config = dict(
    image_size=32,
    horizontal_flip=False,
    num_classes=500,
    hidden_act='silu',
    padding_mode='replicate',
    depths=[3, 3, 3, 3],
    widths=[40, 64, 120, 208],
    optimizer='adam_atan2',
    learning_rate=0.0038,
    epochs=32.7,
)
Rows from block 6 of a small image classifier, named by matrix and row number. Rows with one number belong to one channel. Each number is 500 + 40 x the weight over its row's rms, rounded and kept within 0 to 999. All counts start at 0. Numbers have three digits each.
After each channel's rows are labels from the 100 images, of 14848, where the channel reaches its highest value: "colour at peak" is the nearest of a few named colours to the mean colour under the peak. Only what is clearly more common there than usual is listed. The data: abstract colour fields from 500 small random pattern networks.
# convs0: expand pointwise conv (model.blocks.6.convs.0.weight, 384x64x1x1), inputs 0-63
# convs1: depthwise 3x3 conv, stride 2 (model.blocks.6.convs.1.weight, 384x1x3x3), a 3x3 kernel
# convs2: project pointwise conv (model.blocks.6.convs.2.weight, 120x384x1x1, transposed), outputs 0-119

convs0.240:527523463538566539516477481500497475551529455469482560424449495599536577516445496521473470530517515558539483493528451526498520490473547506548504437507433556561451484490575558498483499444540534
convs1.240:518511507501446449508448425
convs2.240:502575515517451478512515472605514488509484478502487448372452405516509483493478476518464532472487548519509455545509505550476499506503516569518560554493488499512453420458515620501439561473449461497500503487561514500482618538497537529488429510550422476545508480522470501520503546465513536521489464516537514501429520508488520545479547512457515489528406495461499475
colour at peak: green; brown

convs0.175:512532467482522488420502460509545520510553498489458542474578520540575522501472413458461407505514486438463514547489540519514590430446465473476480516506541601506496528493511472504467492465536514
convs1.175:513502501511463424502442440
convs2.175:466519486512415490563445485498497564520486487506534515492485500495468500476537529484430404488503543429566466537497553515494529486500448480466503565559500507503450455484520553487522582534547496502479555485554463525489564488486402544478466466618481536495526494475417494547516631550523487533563537494480497489475461509508550515508476479467505429495488485483487410
colour at peak: green

convs0.62:428453471541540510500573447490443529487371491515432469519494451462461518513531576546477493581597511464450488484526475500494462511543561492491512499478469500506511451538521498525471523488455472
convs1.62:490494494499552571492571537
convs2.62:423501518495444468584504405420457511512519493488546526519511502453500538478546454558466460508505516521505393436528515527416565488493459576513501539577574446473441584516497482504499457482505487517503497436543511579476460489520506452549452547524508470510569518506456494479484575514554471507546496451532489517425482544490532562491472506451535486453528520480482503
colour at peak: blue

convs0.94:364505418511517513413520477457470560461467495502510407521545521586517493501490485440456450532519485559422513554496509508500519495478503468472480493536487539463518416491497476483473507513484493
convs1.94:521511496512478445496439420
convs2.94:504464530495552513511487526497558516508477504467545541522521502503448433496556567482498485501497456495626478512503523504536529515485489487515501464560460540531420467489477525515519539545465557512471587548515379494556532516515386517487448482524553493522437536512493523506571508523478519534509554557500600456522505517474501461550463519508414434522488484550567450
colour at peak: orange; yellow

convs0.317:601515626460444558477464521535524531521532487489515481488464501525486509536504482549565559425435523488550471516520512500486491483546461532507528439487541469552471589495505514542526440520466494
convs1.317:506515521512576554516553542
convs2.317:538442490536543525519521516533550501506495512540524514480542511527496431547527637484480512457494475491496507522496482485519530512521478492527534448517541533496481445501446540536510518527491525553475670564487461507535553532516451521465452512540578511539402576541474507429508497493426549558521527532510557506523486505449468464517480559474451475564462543477478480
colour at peak: orange; red

convs0.361:513558555498505493495488623482515444429503503506523507499467435428497485393521496471572516454481482497532507480446476521491474528535437446556466524532504458457536494531473446467456475564508531
convs1.361:496502504509461457498432421
convs2.361:477436520478544500447514448435538521500570475527527532514530555550541515493548522590533526475514518571473504510488471441532538512453485527519481508497559473496508526536570445480510441498534478498528478481488534553493425454487530342562519490438526564425463507485486498469482513517426483541477512390473503472557484491511519462533488539486503589492553526472505534
colour at peak: purple

convs0.27:508513503403512503493525577554525534518531492462543503481462520534437457559532513485492515516498468488469507578512426441506410556532504502515552516457506488481427528504432615526484516477521475
convs1.27:487444453523479491525566554
convs2.27:558577566553555486481521513517526496499405509484481595515453587487485542483520507444550497459539531500488510477563499524578494563486450458516577543442523502489507482494438496512532483492487460453495480505488486528455492497606434490517525493554488485498465522525495460530476479469445363437464500433531466484511468499560538498525480514430485555484514475526499574
colour at peak: green

convs0.177:503607511489514470442482493540504475507487492547501686518510496508478504496545546526506506488512487458575496508433532513529506525476504530466494543441511469516546502503460491502504482458601508
convs1.177:471491487483563554496559550
convs2.177:504466499293523586525459517463512454515497502399492547476516478488494507449496510503630533516443524515502494475452495455484504505507470520460472466518397478559504502519526513529482449545459494419486522490451507510568511530518479470494486479471546476529526501548491473476452481497536512479483477491491498528452493527484471527513485511432407487511485496511422551
colour at peak: blue

convs0.41:512623514500525509424437481505473567543495407492486572527475466561515521560472536544539518496463521508502516467463494502538501480459553509512465523464449453516460495519500491479521519424573571
convs1.41:457450484443489528498534567
convs2.41:533486500475490497528449524440500493541534527447561424484484528506569498539507482464607505506440510512550469537606540550504467516545500519533496577491447470500494532484455508448518478494467534546482468548477468491521474542488468483495514533469561573511530501499446572534422507563520486526449534467511501390500428525572546521540414520522474531541482465570544527
colour at peak: brown

convs0.306:498457549547452532479542509425513538428475473528461449501526454577489446493529511500506504489501544611505474455499501510473485499561432470503510490573549493484548523515508436525490442601470531
convs1.306:512524516528568552519547551
convs2.306:511497554492500432512516462522504493495451368508514442509565522487522483448488472499413522474558490506507472455576411604526484476610504491501487512497514459503457498456420498505458479498462475541532492548511500492472516544534523506489467561584475548560465513456516536479575473501483481501444460498558485559497494462489500563499516577417545521508532523485444501
colour at peak: red

convs0.4:550522535493505560506470525545478501546494504469520449486335479517478531517473514558573565473457495490489499534546458497470467500547529534545518436473458468540403510495529555510528512508496478
convs1.4:505515507530574535502554560
convs2.4:499492529531498561573488504486497529510453495539507550521501534480466482519544583473508439482499471489515484518486558479487555525490477515513526502551575554476492489486415541510556510532525541537430600509483433499518514498501324528509465499550596507515476600447413537485492549484480501515584535497518540516493426524492508453499446502486476471514490505504511504
colour at peak: green

convs0.180:488482411521530495496509441519494483523510499484486506467548553498552555482481463493391382516562484457520480498547519521476583483462507519478519442500502623546511485454540535506500495530502492
convs1.180:496489501495546565507557568
convs2.180:518424533535534511469530487424476484494481530544460539516504550535526554476464511529534532480463517539458535458536518424525508509498511533487514526440581549477501562532469448470521416477545480525563476481467560475515425403499476428529536498400504505426527522451541503458482512457473571507538489443520470509515516497501477484492484514511521585460554454504485626
colour at peak: pink; purple

convs0.221:486527502420525491477541562535511528466494558499523510496491496513433406565544533489506500510516450488533500600486450475517414562542497500508547555461513473461469499511374543513481528493510503
convs1.221:466452495435467504489520571
convs2.221:504538499491522447491459483474532536448378530467514522529432604522451543531531478468563464513532515513488504480595502563534471528471527493532509590492564437532518527446444518518507451507457499541485484542476469573475508486551472488533520480545471573478538487528495424551512497463464545487548470534514491514575414478514578531541540499503484540495524546542542559
colour at peak: green

convs0.33:594492528556473517456507475477539534439508575488422550474526453490552511517515487557520465441498531494467443515536529530455533480525444475528495444512579491554525541511522448494524415555552485
convs1.33:496480487467485537491551592
convs2.33:491489561496569445484542496515523512511517502462493488485502471534354413486478513482424525521556457524492533464558487490537508575545523500477518347497488475493431504516466490453454536568456447495506498553448479496541485542485506519470471503498524437509462588491559515503511482572498531505454439488504533425540531501479447496475475562506521468462550499500513555
colour at peak: red

convs0.176:482397519502416525537551514483476475558468483567496490515494531509401527484496508498476628550507533504530548470506468438488462483547507537471523497523494492453497520514533499551527502440409493
convs1.176:511512514511452435511445436
convs2.176:516483483488529522530521599474426513514473527513427474543496454534448496519452461447525515601534442507481573479491504477483526504538603520503542492441486478490545523468455531556422442479449479480569459536456494367490477512502505500468536469463504466457519538508584480507507458493541526472462450545493516521539501514458433487398486515474499515440495511516496563
colour at peak: purple; cyan

convs0.67:474520516527464523514484388532452486518435526557474495588579498502503487523504483526522508465484495479483554524485610502472552434496483508411427541548529495485519492466529437506571498492520496
convs1.67:496497500500563564505562550
convs2.67:468531501516519474472520416526482502492482507511395493364514486559513481481484453591516561460503493638482500523548470510506517492489577601538506489465537508557413481445513518504451501499425489469456495477493553510442547505507513486583500496520463525499459531515473514505524499474435469462488477459526532486518523524490526509475576558522519542452478500455528558
colour at peak: purple

convs0.254:598435546491503535525509491509582462507542485450447471440481488476513502444455435515516488484487508457487469531553505550464520431536461464504544432522515561559452577476527501577485485517483457
convs1.254:489506511514560568509560544
convs2.254:543524615460573479510471554469518487548473456450476511532488498451467485485530498498519539527466415524502513487582451480533530546444535503484532461543476435513502528521476473426542447452472538525487517502478468491554470554447514511553517513467610485535438547460524451429553441486448529504454492497494578516552527511518437481480468582431431502500501477503465502
colour at peak: orange; yellow

convs0.323:475476542418527537473480555514501604496473512512534508544429441556427473596528537474560548494461486527471522510426489527530427523515476476493486550551477470467471493519446492513444502504515537
convs1.323:491510510516565557518564544
convs2.323:536442532564464495533549503539497471427465544522463449449387497485512506498467501451574489443424548511509477504577566531497496527460507529481487562436531530460489475573415558472525496447517466522497482489520495466559516472521493513488469495514509457521529538524469497545461547423520563504580473506539479526414549473536495521458483506469514534524478405499449579
colour at peak: green

convs0.281:496522541454499519561451646543509425497523470511625474514441495492473565406523491448536537453457477496505504498433492512505474543507450506506489500555498486485515507478494521497484462493511515
convs1.281:505507505510467437509449420
convs2.281:415493510475542427437538437442496490493551486484553504542484488536490493488517471610512530555518465621465483447484474474489525513494543550525479507532538455486478608535557440490455473484513504495536456497479502528497421460497566372548474465460483480467507503502540511472471481507505504526489512462507536436506600491499516485529509506480525507441564517533558557
colour at peak: pink; purple

convs0.186:452512389525523466471501473564441449532490476513546470494533614507522530449478462464432456480553430452498545519516510493452567500463512519481481487490484540498513441434512535456553530515489470
convs1.186:504496494498454478499449596
convs2.186:485457532498486468506554477459453486430509451568503498529504489514572532502486527517467487474431499482503466484519493539520532459585478490450483555522476536527514509457504525561487480482555511532551575506490543433410561424551520455476458458512447509467469476474479508523525537433506450540516553479386491602448592450501497498492515513451445500502483418461500443
colour at peak: brown

convs0.185:508545526559484559523450446508469474564468438537464513543517480517510561444493487541506520476479535515433522428505539504478537446481478510483439476592498506525514505473617479502561445548528545
convs1.185:504512507510564553514564553
convs2.185:446500462591525518478488443526507522525503476523481501452434593538558470582531475496488491490575474535556459491500467514501489518488525502468551476444466475609466497499527463514483503492438531376407478502463490552475488491551505499545513480545476510488477521525516600486565480518483445394501498520464482530536487565527530494523520498502566510442433471508556474
colour at peak: brown

convs0.219:530531524479507517462543581543569508509549461533483542424512492513470553506511440434493505496519446448462554515454470505469497478539367459516492530547535538451498552514504465527435497494547539
convs1.219:494500477494559560493551564
convs2.219:596498553534579494505521504537551394490467497440466536464506524441508507495454510465534582447490503490504479410554460554551434505509477513520505426456454510509503498478406482505524473481466510494487504527502503514552507526519506547487470486522540446585500482496545507496537433426480528472496472558563495552472464518543411567555499555525477514538414486535496537
colour at peak: yellow

convs0.315:525525521493467519498577553516522490573525456537478542444484528497396532494516495495449560546542491506487520458519430459468459498575465534504603468487516523489469572501517540593489521491502538
convs1.315:510511501492545558498558573
convs2.315:528465536543526460524494476480585477457477496528556591469539568459538518452543556509531516415509567487490429450507500537553506512456369509527527571524544495523444489510488483498562488451503514495478552510595477565523499478537486497520455519541531502554489496536461486461492537494451472527525527483501505464472455533581515547615485546518489492542451451520519464
colour at peak: yellow

convs0.100:469485511466540506466454593561492523472494522503616486511413485529471544528514528469541514476468460552507502539436473538506474572498494494514493478485451478496501459487442524484456507374461456
convs1.100:487483497480425455479443453
convs2.100:447536520444557457420468464459523467562530508447553511497494492539514479481502488619502591537513484570468498465541428448496514470558527539503564513535477462524476568461536456500453494481509548508545507506512512550477494475462582441531490520453473548492470481483551467395526464522480551560460530488543543477514594541458475502570527523444482497475501503542537491
colour at peak: pink

convs0.52:404487478473510519524483571494465499503486429507640424527456529517448526427517531442480522516496489567467492465476465493514445571508514518486524485532442504476513443472482560496480485525450498
convs1.52:511516502510484441492428429
convs2.52:467492540465644465435521476487522472482516494454505508508494477558440430497497510546533561536513394625503517466510495494530506541504575531530499425536495510496428525488506483511456500546456534486494519555456469493509491487534505460516462471478516470508455550507545512526508438508469535506479508516521612437521551503477484468533513553459465478467530501559583582
colour at peak: red

convs0.193:494514490516457465545547452446527466496507476524460478480655547443500454432520499509418467519544516520541472500528542506495525484493485511439551476465562547518545526477496473546519493584532470
convs1.193:483456470464450437480456465
convs2.193:472478500496481480550473537496491551502568503493473537502541518446483472471569509468458413479537474427507512501486465485437538499613471432471496424516460502542507499466508486576530510527534534420465559478511472508405510579510448555492549414572523508513474517500453421523583481549525456469510512515478484530538437556496475474470516457436498474520472502464444478
colour at peak: green

convs0.97:529514498495511494540463497490477543521515471432532476502398484482517516548444537543557540498428531491481505518529469466525450530488595511582485498451433416509412484552499538439523519453503503
convs1.97:504486521493473601488450488
convs2.97:509483468461500573522533436509481501558434395571496484537499492478468533518478511497461490493524471547481492522509558555496468498493538579545468474513558580440548486442467540472519496494478504544441450517473487425517473473465458496511454488463529508481538528395456631593500523392507541462525459511513505538482417461493532484503483490511542509490505539506485530
colour at peak: purple

convs0.28:524436531461403469525482528503521513563548499511579517511505591474450471521519507500471574491456530511506488404506513439517472531486504561457558514491534467511493564466476568530581490522466500
convs1.28:504508512506446441507443433
convs2.28:462491500507502489538498482473392461487486528487455488522546483460466503519464402502527496565503412553450495408490503526413488509508571536524475462525524489468528641471435472526472428473451529500477475504466508482495452523569522508533521521476512432556549546523526481494498437474562483410525469529534500526475505522497501529443530487506526487443530536529496593
colour at peak: purple

convs0.230:715482537483508522494490528531586467509574499478486536437478474538521533482483446491524500473486492469513497537499495522488516471512442478538498490534522525521471579503522495511476478482511521
convs1.230:498496497503440436492430459
convs2.230:467504490485349529518503471498483542524505527552521484486495480500518571494508444537459461482520619479462462534483519485442527497495467528486525580481508465476482496513557518509489514488521441502549435388525565530481504473444530479516508492490413531459563449491470496522459595516543515532512477433466428505462506512499542528464517449466595524493516513428469481
colour at peak: blue; purple

convs0.163:507525446541509509475481481570456421531497490506532502468517579469522559403495486522447473450543450437508503540536501499424557514498504532499507432456487518536511466409511552483585493488496452
convs1.163:511538502473403473506542508
convs2.163:486539466494490525521566465457479491388526497545508483517458473483576530460497507519517491475472497511495428485491463575492536468562469537406436525505453537513495493528522500557509484466524505481496540491463528458470512454541550457509433424542504431481508484467449497572466534405524481508519537465435498575419583483534509510490509493478453497499434375480501479
colour at peak: green

convs0.328:486499510476538567488439433506455506543466600479488469558452486493510439520418486538554507498456499499542518563520520538511527407481551509470469482525444536548407475454526530527522522547499507
convs1.328:491486486484547552488561570
convs2.328:476520524510485516514503530474477575496507528568455485508525474479509503488580434550510468494515418550471489589498499460444580525485567524511524501541596513487505520461503483508545486505481580516447520431507491484448489543461478502646570486487536532484440544480410460522510495506457453501493534463477569427559504505490546427431541482477492526505495491464517481
colour at peak: brown

convs0.347:535520493521523498516469512499491541488515476409526502489418471499534516571444519537556510475438510503449505503539448476485462535496556475627483487473448426503413476540500532420530516468517478
convs1.347:497476496478429496501547578
convs2.347:520460420441517576518524462482484516556397429517490537535503534497456555527484496491524496507533495536478487507490513549541460483486537579541488563486528548475508506404446535453528498482481493527449464512524494494523484477459425500522471483480523547449557510424475603581471532406479488480487493461521511455538399439523559503525463498559506535472480546533549507
colour at peak: purple

convs0.17:544525457487537484451494473524557497520595493430473564446510512552590494513466394466469425510507496466512486556538517513506554462445494470520496477499529578528466536501523524487473492519574459
convs1.17:493483501488519552505559586
convs2.17:522465522469596534448526535495529431490495526458494522536524554502486464509491521477528535535516456532467539459518496503493495506517528500521518414453443504492557553524461479532477408464496523502511449543447491493486422489480530449495529480387536495489462545481590500473495366457487589481496462521514501535553522515524438426496490493488487566518536500537546603
colour at peak: pink; white

convs0.138:579482491511473443483525533510596535495636498476506552374529534499527497541539483485451471473511500502493470457522491465486498546494445502538536510475578495505516574505479527480516468530532527
convs1.138:501489496497546555493569565
convs2.138:536487524503625494465508537499550447493514475407511530516476526530475453496460592464537558515496506481547545450531493502620477496482488486533501452450413502548498487519481504496468491473520476497558490600494446474520474469471507476417463455484539485469499495498616537498527464503492537533485499526544513501515531498506390489559430552477456504493482497567537535
colour at peak: yellow; pink

convs0.10:516475505417468511499461456521541491601570504486514492511524575544511496518463432481479508507453513486523508563499564492543541426440502545421523498509537560540450566445509537555527496456492490
convs1.10:489505505497435437507435459
convs2.10:448484529521435484581508482486430498524471489479519490513531485462457503491468484466462444527506521434536462410523519551459501508541475500510543521526451475526479539500449518515477525456518496494535512501524461490510511491503511545446441499516463456529645491494526530513519552515645533502586504546507462539394498538503481577493464474465550405442483494531457515
colour at peak: green

convs0.84:468517422462502386503557532500507470490523468477543503480512573495486441484490471378450485561543440458506526510515465441517482523498527478504529542467507516424495493511464539482479586527503453
convs1.84:497515494499544528452422555
convs2.84:489475568554492400477435498496553522529498555558534441474431529532554458523509499476476481459570514458509490499525488478489476464596465461499562434519515444485501490465516487505493521562520527515513512536528513538457557485511555532466523566477476551520473518533493535469452503654491485524500441576515455505504480532584489507526523510519576456542468456481539429
colour at peak: cyan

convs0.200:429502476489514480486537483438511550472485486529457491544539467462489456509577532472459485583551542508522476418450536496589469509474508487452491570522526505473581496562497466505416470544510551
convs1.200:475466467478444453473437469
convs2.200:490480504477524471469431514472466551463513515492406498495517522528471481486494522509496473492493423490517627531511502418536492484482545406479504463531538528509553489492518451463557541552564562484438593498513489487438536473504435563527610489514536579479470518512480454454558481557440495468538573516521529453569519492491498451496524512515479461465563494491481513
colour at peak: grey

convs0.37:562465532499484536512453450571529494537533442469480462501506493577550553505476430521530491447454519480470495527512569527480553424476464487481475466558542528560469562474544498522530460408484451
convs1.37:503522521507565560504549556
convs2.37:504500547460574472483488487500532494496486479496470472480519546549496419496524532492544528503472429576523513511520437486513533496501543522424458467508508465495498496491470519461475448553444488503446525566403491509509501542535479465522490481532544528507361621501482471487521448483389510485467448490475554536596461453525506435475491588516479544500525495482486536
colour at peak: red

convs0.234:544476512524542547488540500514518489560499463512432575398470502534470542525445469513475500535543468482532527501522436538444516430554489479515537450487453588528432519479552512580469539477519491
convs1.234:491475476486543551482569558
convs2.234:521446507494578502506512499410507503501508513473485540550528549444505543526524485536515532478493436515507476417532450471533506508487491511509457389523502480479536572530453355447609467485512586508484531467455497538485440495503498522580519509422612480518487494490519503467550467476456492504510551522480539499502497505544436522552457548518488484475513485545507542
colour at peak: yellow

convs0.189:472619496446492485469550516477492513510483561530504511505514528501413405529508530491474523545526466522530525570494458454515460504529519528475541533439497494452478498501434513533511553544613545
convs1.189:506525509527563558512557547
convs2.189:499522543494510459501502534479556529458416561536522522453478544496482496416538481463569501473578581478453484477558513493504528584512428467442578498487477408498505493562501502547503482544473493482538521505526496533483524518542492509512507475533479516532484531612503401446468516591477503524507469500450472450505411560573491549524532500461504495505510414507510506
colour at peak: cyan; green

convs0.110:510524498516541507526458529531506493470499508495539492461507506574536502532440457469533458420470377555553540584473490571434563489507452462526466483502471521497490450436475469464494538465558486
convs1.110:510490505498551553509554576
convs2.110:538440463478513523496449540499416509474475509499326480497511479499463529527418452491527519508493431495460622498476516455521447501501584461473455444471498509502560505466467454488527490566499530494491517483428541443456512507517464584521620451489531510505513491508535483536524446485480469442496500537445496517528477482497447510453542510516486491465530522488483541
colour at peak: grey

convs0.16:511481465480506487517541543482533490515559448424518513474472511518517488502420430416491513545494490475502555510544427433500463494505515407577482513526480502416443501550533523456472545536511428
convs1.16:501507489511599472492488441
convs2.16:481490530489507496519577503465501466597587574548470463489543463450599482409505495492520491471484493491541445505479421409474493381542451543461491549513543498452461495419556491485498521548520501415471471518468456444466507543501485487484502525502519464515504472546467487482514499535522464390435529476510479442478514493522554477532447514485559487498471490521491520
colour at peak: purple

convs0.148:473531413520523475480494471551450429520503479507533466473538618487514535410488496496416451488572456452496494526523509498469552515478521551473514469444487544529519454415496549488552511490486487
convs1.148:501479508501508446505584438
convs2.148:488491496505500458500585456464493542398538467498521499513524453512479546482501483522511490469462497508486447499525527609529530469600504542433480477502462560498550502449519504493498535480504476498518527458472570448464508460521523472493462462524460443413503471441483536600544559408525493551483501485415507521497577448486507498484528484523442500492474381452469480
colour at peak: brown

convs0.83:466559454479539431529481512556457470549507464509574477501509556502497488517455487457491493501505406483510607483463477488505518496446530506499462575456453504453476442473475519434521609476503520
convs1.83:515536493535566460490483427
convs2.83:518466552514515450489518493536550535514529476461530533515535467476348488485510483493350496474556494496471501491485551568531502534544480474516563408528463495511480491491493467460511543531469428479500471471519541516524482559497501527501515549488505432513453545512519591558540502582501489482428413486437477458522522486505464487472508514461519479507574521426496476
colour at peak: grey

convs0.351:439524503479497518503465442501421506548443504533498465708507492493487483499508521514515524521483529505504522485468562487555505474457545553414455542525496490501508484494521499509524492515515537
convs1.351:499496494509562551494564560
convs2.351:471581503521445516518501464535479486544533494442480496415466479479543483511529462551479507500451514544481464582570544538408548496492527568577507483500457489543453509485526543508473484488467504528452476408519552544405515548434515469560499521512491524506464531467404509507486510469508424510490459418517501538498503541456507469424535482469479562527488500398523477
colour at peak: blue

convs0.184:460460515535464526533536568520429498503417484572558447521489509510399517485521529488511574480510454520512567490483449478422462530588478522507479506545469460423519451477502481489544507533502511
convs1.184:499484478493540560490546578
convs2.184:492480509506418493525445438526468524524469476502456496422507521467507533469461501507473462407480561434514496501554499526514448483503457467472500546508496515504532470490476497466563585480587502510469545459529505532484572495489485614493507472544476558541562450486451488535534572501503492494592545491536435511426425495550524577521525499488541453491470513471398495
colour at peak: green

convs0.301:621486554505444573514495508540518533516511483470502518478460484483479543486518512574531546440444520474482474539542489483435447522582481517534527407495518459545459557498509541521562453488499465
convs1.301:506485515481477594513461450
convs2.301:516515519529489511541459491501513498604527559547559540467496511511445489553522603488469491501454515483379518509472493504481507518483466504500523414526503544495502496547506500584518486555483492581481552538413540512583489544500537506470490467528589464524443545554493538482467514517476525494524511513437502487515523572471463489499528513509461471554502625441519433
colour at peak: purple

convs0.307:513480547472508571476474492470505568511499487474475487538443408572515534573469481505638542512430550537433510501495510510537492456494509469518455498566484481499455516562551472505459478492510522
convs1.307:515526510508565553514552558
convs2.307:469438541479479535495523492526497477396501497513511466499445517477528455502504499494580490516454447529473447519541528479418529476578537536419540504525531510471513542455426525454511490553540563551395527486475508504476513488458463496526488457518531512515466603414421546521472487440509499526542471498469520541462503431512491426457498441553486518531453411497476510
colour at peak: brown

convs0.239:495497543466580529498483522458525501486494509476463485512438384525504511532475471470565503531481513556473514476461489560537499462493497394527460511558464522493470501560540465515361521494491507
convs1.239:522502495512554545504564568
convs2.239:529555499520482499587566539480465480458473516499469474524521475401518536472501419461573499510459462495491428447517470553447519469562521555498451501486505474510536561465382500480519426430455515499494477471473508458489475558502527519528492534483526414545521510463480478561497478409549482474500460531504505551454493456542469542441480501559487517504432438509453562
colour at peak: brown; green

convs0.339:462562446474547436565515524499504473484507591504513566501504501420503464592502501438484475546530462487545532494455480494537502515469527497506486575460491508444513470531470493469438569447575543
convs1.339:476444477449440454479467484
convs2.339:479588547445496531498503505473452482459461469485468510498422490499520496477495517540617510506415493513523496501493512504521525466424544534597463572513527566538478510449448534483507502469528550526515544488427448448486533443471460477514470505507511525472518487474468503482549522389513476537564580496485571565459588463492494495517483495520441493467457454549549553
colour at peak: brown